Rows from block 10, named by matrix and row number. Each number is 128 + 32 x the weight over the matrix's rms, rounded and kept within 0 to 255. All counts start at 0. Numbers have three digits each.
# c3: 3x3 conv (model.blocks.10.c3.weight, 160x160x3x3), inputs 64-95, a 3x3 kernel for each
c3.21:162166141156140125122112089096089073123122130038051074135129114109123176088143162124124079128130114153144146131072082119081138119142140152133120173156159161132128150133128140135153157117142129086126094147137123128119144167157171133098181117065125087123119114144115099125141149153136123125132146137159147152126127126163151134162150143135162162147135126137143120155168129124139128186138134115110103089092095086135121087110086149166132091098068128101083145157138171170160097082087164131122164156144087078119147109149102154100047068113085000110172137116119102134139154109104096079124156124135160130169166155130154136094119110122127123176152149131156155140100120150135170189166181159171171157164131165196163179201184182168142155185145179192174130141119075064082091146134155176143113072089137193183108095054141132124075081089101088121071018083185187181170147159130145160
c3.22:171160169168141109145112101150164124133154154113138147104148117071065146121114112084092120123122102176172129157155147126126148159165167111152138123167148115165138103091103138142097108128090135093061100100100138099111133141083150150101100087087169142086159132105112126122130121105121154110097178135134122129151137137154133136089137157124146145145143163122138145101130172118117167143122140157133152158160192144091103139087121127066082137147131160114147137122145095119146124118141183186153130150156156156175153166168148144169163118151127115173132151140115136110170173130163144120158176144199158104118120191124152159112119148139175124091160139122163157158146119160135147132145126114172165147123086127120094127082044128047077101106123128102130138121207094066148104145122122116132127170105113144121147106100111119127125124144109103145088073138141106122100122137117161145
c3.23:116116086123132112126090132124161105137140099105136077144114122166084092165102136112107079156136096152122101140186152170168161163134177093121168128158175163189144153172128147115139144152157176182154139154145160122123111113125110157127150186146163183120157149116082135129167165109197115125150134151142120101133133081116104145141129095179116114181189207170138162134099111133123159126132113179149143109137165158179155143124111092103140085155087112137102076069144116126117154173146147141164140123105125115115055093101094080167090158161084146141125164073170166145196165150102154151132131104179156166168163122147121143127156136171207117190169129159140119236220163216089107107050111118126117147161202136137139171200153135145131156158150153118125137142158155139120128109204131139154133105060099116137114150082146127131124151162116138143094131099152151117148156147170130129
c3.24:139112137126098120112117147147139171188155163168140100147153116135113176156148124089137108092138131130148156185146158168139156164156146081063120123109106157151170101051135151116127145138130109108158131121106161146166142177134108127106131148127162166165152145149165178126083113082113121104126152151119131128118138120096122131123140117134155124118097097097082098105098078184198129122137106146154137173213171141177107108125121120138124097153131149162179115103139082117128121166164145160157169152128144139110156156143145130121120131138169135112106126103143157132145148153136164135142120116136184160033042075090111084085126110158167137169175147164169126184182180178188207164168200156186156117138123098070065105059087081061061092106119070054089064122126078141134123161101145156152132160166161137128118130143123144134151154172177143178138094117139135117163170132176202198
c3.25:077110096092118067154180121152145116133150148104079090114191208151113118156135082103105099101117143081131181130175156188186173130143112181129154153101143125118152126109139132126129103127157085133131079119105099138130117114084116164139090093091093103081117131131104080113117114122104126127135070088085108071132138086182172140161130108080079082191191151167143116129110126123082118090105098150180146137155130120130116136176172105164188103121083163132124155173173142121103115159148173182144092088081132155161139180179135117173109128128032076132095077132161117166176167161112148163082128126106118145133102128112097109082093094155164143142075123153160121146162186149182202128164158154138117125139133145149151122128118092070080142100151180106134125074107129072152215132144164113139097119110097099051117120079136140156139137119153137138133094093109138153086075112091075086
c3.26:100096115114087125078083094143136123147141137198198190101105094122099097160138133186166154114100107072109102138086104106114096150143141175164189176153107093045063163166175154129134070063101151146092151149144102090128137123106127146104102108130154140132150136138181187165114106115107112135153144180181170148135104138148173162153132166177127164166146142184104127109077114090100077135093103158124134202191189183156145099115109072145157157206194139152125101122155124141132163157094121078105102124120086089103075129129172153189135140118172170149113143107071099084091152114162175183133110157134150156119120127110138137107108147153158161129154154074083084071090096077098087164177221139114147139143209192189181133166178135151171095158096122097144156164170135117102100119178119146166126047031147166145134121122137179164124139167141143131194191159142149143114116124122141137
c3.27:142087133132080134118115144101065099108096163110121163138181166161136162142123153177140108144130101162116104163087112206135152175116155143165129132166146156146139164169133128144141109118157077054086079088135128106123161127135092120121147145136143140102130138131097105123111114103110158101101132156111115150134112148123103151104086160111128178068086138103164246097161244085141202065108134090099131095140179119087188132116142081101196160105169170123177128079149112139138136140129116144153129129161177130120150172138118169147119153139117140136121108152156063145121055123126089173137071134133117169134142137121136093095109129093081110152090124109123154106078122140107119180101120113086139132114075123144143099027095146126083170153156115096107121127114087091086141133140166110065122165119146124165136134141127106101086069139094062145079088158098112136144124159143143149
c3.28:135161140157167145139153148088009061136100109095106092144095016205168047145217162087074073105080039150085054138097108155128118165159096110059131135129137135125135099090130154152096183160062149181185128144154126152160122067095149129054159157101057047098084060100124075047127164173131142149133132135119141127133138138165102100148106091155140130160161094166169150123128128130108113121096066124120149194134145116151200141170150121148134134146114131107129179120085131089068133140088111138128118135103127122126138127096140054103141093089109107111130149128142149158165168147124164155149147156153192147162097140211155091192152056165140150187156138149162138154168175143136169149130141119128149156137137149146125148190166129126162132159144146097128176059047172094053105090141058107091058094101115105121111107144089110134151059023132093037082107077155134119141151137146150134
c3.29:132193143144155119196214183174164184141136161105092139099131166147142179159158112113148198091111186110091145175189171142087154115126147170186170136077156137146143138157175087119153103115129061000055078035095103000085131103105112083106095109130137118144134139151116107137067098121097130096096113113103101113101117095126135132077126147098134113203150130156103104143093080111028044173126140174152125133124111096110088128152093154178156103114096097121115125154119126132148132129137163153167098102116123118124164157133178134149207158169163142144135144162139147152127180158091108073106131098127113107121105126074126125116145142137129106127125092168166116112108107104145125091133101133149128100127082158057141069118074098125065121171106117095140112109140142115170126123149153099096099093149114124121082126116144139140115121132148117139142108112164096151108099131128092125
c3.30:183195134149169133162165214124155185090141177082080159106103129128068109181180137149173153111128116120155172106121141107149157173141165183154132190162148178142132167149110160120162135124139068089131095106128089123136150080116136090152087097110160174170127145173124097120089066124114078171126063153129130144145160139153153146126131137124143094111112159073107083099092096072087090129095114116144147123146163141132098145097122152051149150177173106160143150146151145121099174139119153159122057041097070063150117126159148141147129130150138124142140100129125139121169136162134112155149130100108085165158135100159076106146155151138103101126139164140140177063089137066145170103164163116099126100078115095039078142135101134121109161127126118122119126092137162130137202161115184070110146073105129154130137149114141161174140145181124134164110113141119065118059113125087110136
c3.31:160158146135103112122100155056092083062098099078089135107143138123102152143142073147137157146069118115113152127119116143132129097131136155141142168142130152146133166110155180072152154099151113141070110141063118098019113121123129149116150130107083086112123108096148118130145134148179137173153130170202111126196114145164136170164166191163123135121117136147141061178148047147145041115102127180154110168159129125095102173100140170094184148078120162078166112079156187140170165118168152149167109124138214158174182160173109177140116215136106200123079152160133110143079116128104127107148119134138105145165144125155136150180142145110161103139126141152137161119071082167110165154146207108086108127107124101103077132112056148111113127047157102139090163141146165128175086157110086135112150126122149127117167128150103104179056099055071084097103129114152179143143151142137143158
c3.32:123132116081131142088126132149167191135170171124146140152172127146177143142201195051072113117107117136173174105161216123156184131154146152128112143163140150173152099107097122144098141158124136129111118137098158204141077101102144121079132123093169204201143174188131118143122159152122154136136135122111163164122133178166141135131116124129120098089175125140082095113064078158176109112153194116157199165138119155173172136195164143120126153147135154078063205141106124135143092130162092101081100100104083093117179134077166133160140144104124177122104128148159119135161148130135130118103112123154134129067100097085112111084088121096137143107165180132133135128136164158157168196189166090069098116094103106137111125144098134158141035110159035165142075169161077122131142148157132173179108162190130176164101123143132152130116175175065159175079148159097138133074128155077071105
c3.33:065000086049043037088056065145152131139165105118137130181178156140128154161136122120115129133133129141120124107107108084107093102095101164169161167161169129125130128132177140146142127140159135137136134100115102060128153086075142039108132128138124079138101107118118139147111126102103153124088122142121138089126132092150169093109128132109118125153118122133175110125153083086111045122087097135150104150150124112131088095135100135110075069149134093157170134160149138135155145113139158167165162141197156124156184100148159139135150145162120131144133090168158123143112105116131123112116160114142103086109118099129117148137129136106114120085134085105118079089084131100141158109125138155101128123162136145151155135089116099128120175153171111093116086109127148167134132164164182115158184132121096024062078038039080072054157146153150138150120115158098137102114163108137154124
c3.34:134166144111156153113143113094127091097115049071104053145166154114157126121155094147123128135081053144065011126055084139066057094092066104141145083038094099101068163161127135124107159145084168134159140144158125119161154175123171183148161144145146156127112125066089137010128135117110132077093101100173141150172141101139132076073146165084140131126140064071145145022111150028090135073097107114122088113136105146147121126156061068123015132154146145135082105093040157153122151165130171174109116161210153181192143161093151172157154183138115123127091118149139124138056106118104140112114163071078109052141137112087106130085087123107162087113143075053110030170158129172158118157158125159099130123118152103159102104123117098113133103101106110138147115082121137071114127108114140112100151085102119152143119130096130104111090151124094120087093084072133167104110141080118145096
c3.35:163140147180130116204126105098117180115123190083132177172166120164153096067092133090063086088075082106090125098111124078102151089122148123123144109116140101115132147163157168135120160112123160158112149140117161171109137171183136143146137134160069058105087077150075092158124129128123134132131143144150103121093095130068059163155178158161171141157150154154164143108108150112143163031092151030098216018070197158146162137122125094121147141138155126104157104078151162161134160160139112145125157147152121102101084085130123166171096124168034117152200160136134106131138097116117153191093147154096105142137128103174151076179147030118121125163114126141127139169136072191147084204148128123081097159118085164172122146128138172165053130152100167140126169110095193102039085130172073128174105162158136132137137153133117112114112143154111147150089154154142150150147146144119097141
c3.36:179151117169164185108100121144146114141132109127117084137127119179144106140148143178182147208179139149136130111172149170126161148127098182127154175169151123131122176126131144127076136129080112122120116096115084077101111145152109137138170169146122113147158140122140138112125114142154147178127142131155180131168146146133135143157107074160133131155175113139112113178160148172158083146164154135149158135142131102139072119125073099135118151221155174149134141122117123163167138171171147118160182182167166163147140125134135151143091093109141130107170176158130127117113111151148137137152130138079126100149137118140167137092120101159168109176185152142164174179184189199165186218160204110150140147122132154138137121102114120116128078097132180167105188207141132174137159156139057121134077148158137142098143160160123140111126120122128107101097108100108106101181176175139145172
c3.37:147134169121134169126130164136083124115122194101124157024087157068158154145175184148126145142089133107078153200168081171155157148144170122145090185119098135130133135132129151074133090121171133151126110138117117091052145156141182129073159169145126132114172108168119058155132120125107118129096145164117118148102127153086125136096104080098084114110121171159116131137135133069140106061105109133116173087142211139105151073125156042163136187156048187108160109111137110144140145133143182117169186167134133129163092152133129149157146146094170107090148098069089133144121182183144062074078023127083103136119144133123139136133152170112089113072134156107146164185123102184086134097119168124068119090156180156174142074072120060154137149155134094152132116153131170153166077132114104129099122113117101095133061107166093145144092104171096149151125105080111128124095158174115156130
c3.38:132139126091116088143107121089116083120106111129090124114089098111159142108110144090119136155153174132137141144129102124142120145160189150159151130081151129123150135129106137112112123129145152120166107115104117087137159116100176125087122116084145118098100123083132113098130166135141156146107103118152095140098066125149129113064151115126160092129122115071063083091081101069010108096084092094123079090070098137093085101077094137086059104103103107151104149172140152161143156113133179169170105124120091097110085150134131154144111155142111149134143160108147157128176181133135100105117168092132106108119136099074100102063136112108085105072136096090104100133125142131167161138157165125146156107116139096065127162167135067135127141130133119151138127088120066124124130137158152127118110051088127129107094116089190144152079137132126122139139126157112116131067109073078071116
c3.39:153150132115175161159164148149066098142147146166185183120090133115114124117140171166164137179178135131148128149146142186163139170148127116115114140167146149169151081073112074143090092136108139150174140130142151190182108111122120143139161129103149121091165174137156169141121131114135136122100137114146156156129176173130140153145133131158139135137134104149158182183157174212192188139120118140132141152147129129098146115145150138131149210166190204076113173076104073110135104146141095045070108154124092166087088121093171122085177113102179130132143160138130128077157158146143116143160145195130169191054085098079132126099122142126133149089160198117122174173215231160174202152168214071093080080099091101110084161128167134139126112104103156139057170171085125153117090120146067145186088179169150118158151145182133126127147104107136149118150146129128104144145170173120143165
c3.40:217180114167158105102136201112102130108109137100143136134126164085075076159093098150117087163130129135137143126115089141113105141112093125121078159121048161145051139062078157095094192156130161166180113134116093182163119133103015132168014039102118124090123075108125114103114114099148129144129149152179166096191137107175125117182160124147138103130137109127135122123088082124141116090080054152107096168174179163136068144116107130118160138126087154131109135100103121075082148099084199184143100109121124144153146187185130107101145147127115118161127084119137122147170127149125105052078075036116097078143148112164121118167188131119071105138133148125164197072086105143150137124167149100116158125183155077122148159140090171097060118109141177156139149120154102117081125161101137109131069084114144138089164147098131132130097124154105079120110096094133075133148141122163161151
c3.41:130120154118111082124141134142144135136139150114107121125137096138094101160129112128137161103134169089114156145099126101152158104121153147137140130114146139141158080109096100083124123145135149152139094156119155149138119118097140126131136170167134109115144118126120135110123086107146068104154088130121109112141143141129151141115104074106128105105109109092074092133136106118077120123132147140165158123155162136114111115080110085074060151082122121152163127162166146099086136138135139164139104101123126119149093118131101109143073125152103108163151088111143144130160160112151152164135144150131117125129160119163159132081136099136103119132151133152119078085076092072103108121157135142094139101125112103081064113152161122119105141133151103125132124121119111135141159162168158149115125102145110125091158157151164198172170142126180102141165118146091073090094105090148126122
c3.42:130132127081119109138106114099119098122088101116094106144177142130157152084139173101100104110096093120102090124125161134092137128094135106144130107089110109075101109119127070092098108129121119126140157123150148111125106119115160113119173151131084141119113111107115110067112111132111100129137106125134156168140123149121131128181169206105108096107121095102149154125155151137166152087137127136133146126110060121194170186094165145159119135130140131129132111178128109123115091120124094144117118115135134079121120095117138157132138122116108112111162136190092131176108118167143162145153114111132122103102060103088116115118150144165140131125113114158150162169169163134157129166168122181138131115148132183114159169193136161117135158104157084098121107093150140141147117167136149122126159125127142175160101113101123095092147155156170133155172161138128157131134136137170146144
c3.43:102065063153129110128079111160159151040046089146080113105118130180142132073122107104124164108091139131140153147222173057068073147174148114165100074068053140147114162164141063073106114119106097100099051057080093043049153184168111167171144210148153137150054074067116132095169185195135163165100117119124093088136111100133116095112129129128116119132098110110070137079107091119086130129141165087098067060048053140133119142146171165092138121108175084054055139164151137125129114128112112096070169152169130138176130105133068127140113107140097099136116150155081116118145131117116104112164110135162091120108124147082103122107108114124110122090086103129092121089089107073088075079087090182130128101109120145107130126082098151147166149121112093088154088133142130107148106129104132107136103110094091062063106123121136108118157137124139098125144103141186174160113124137140142133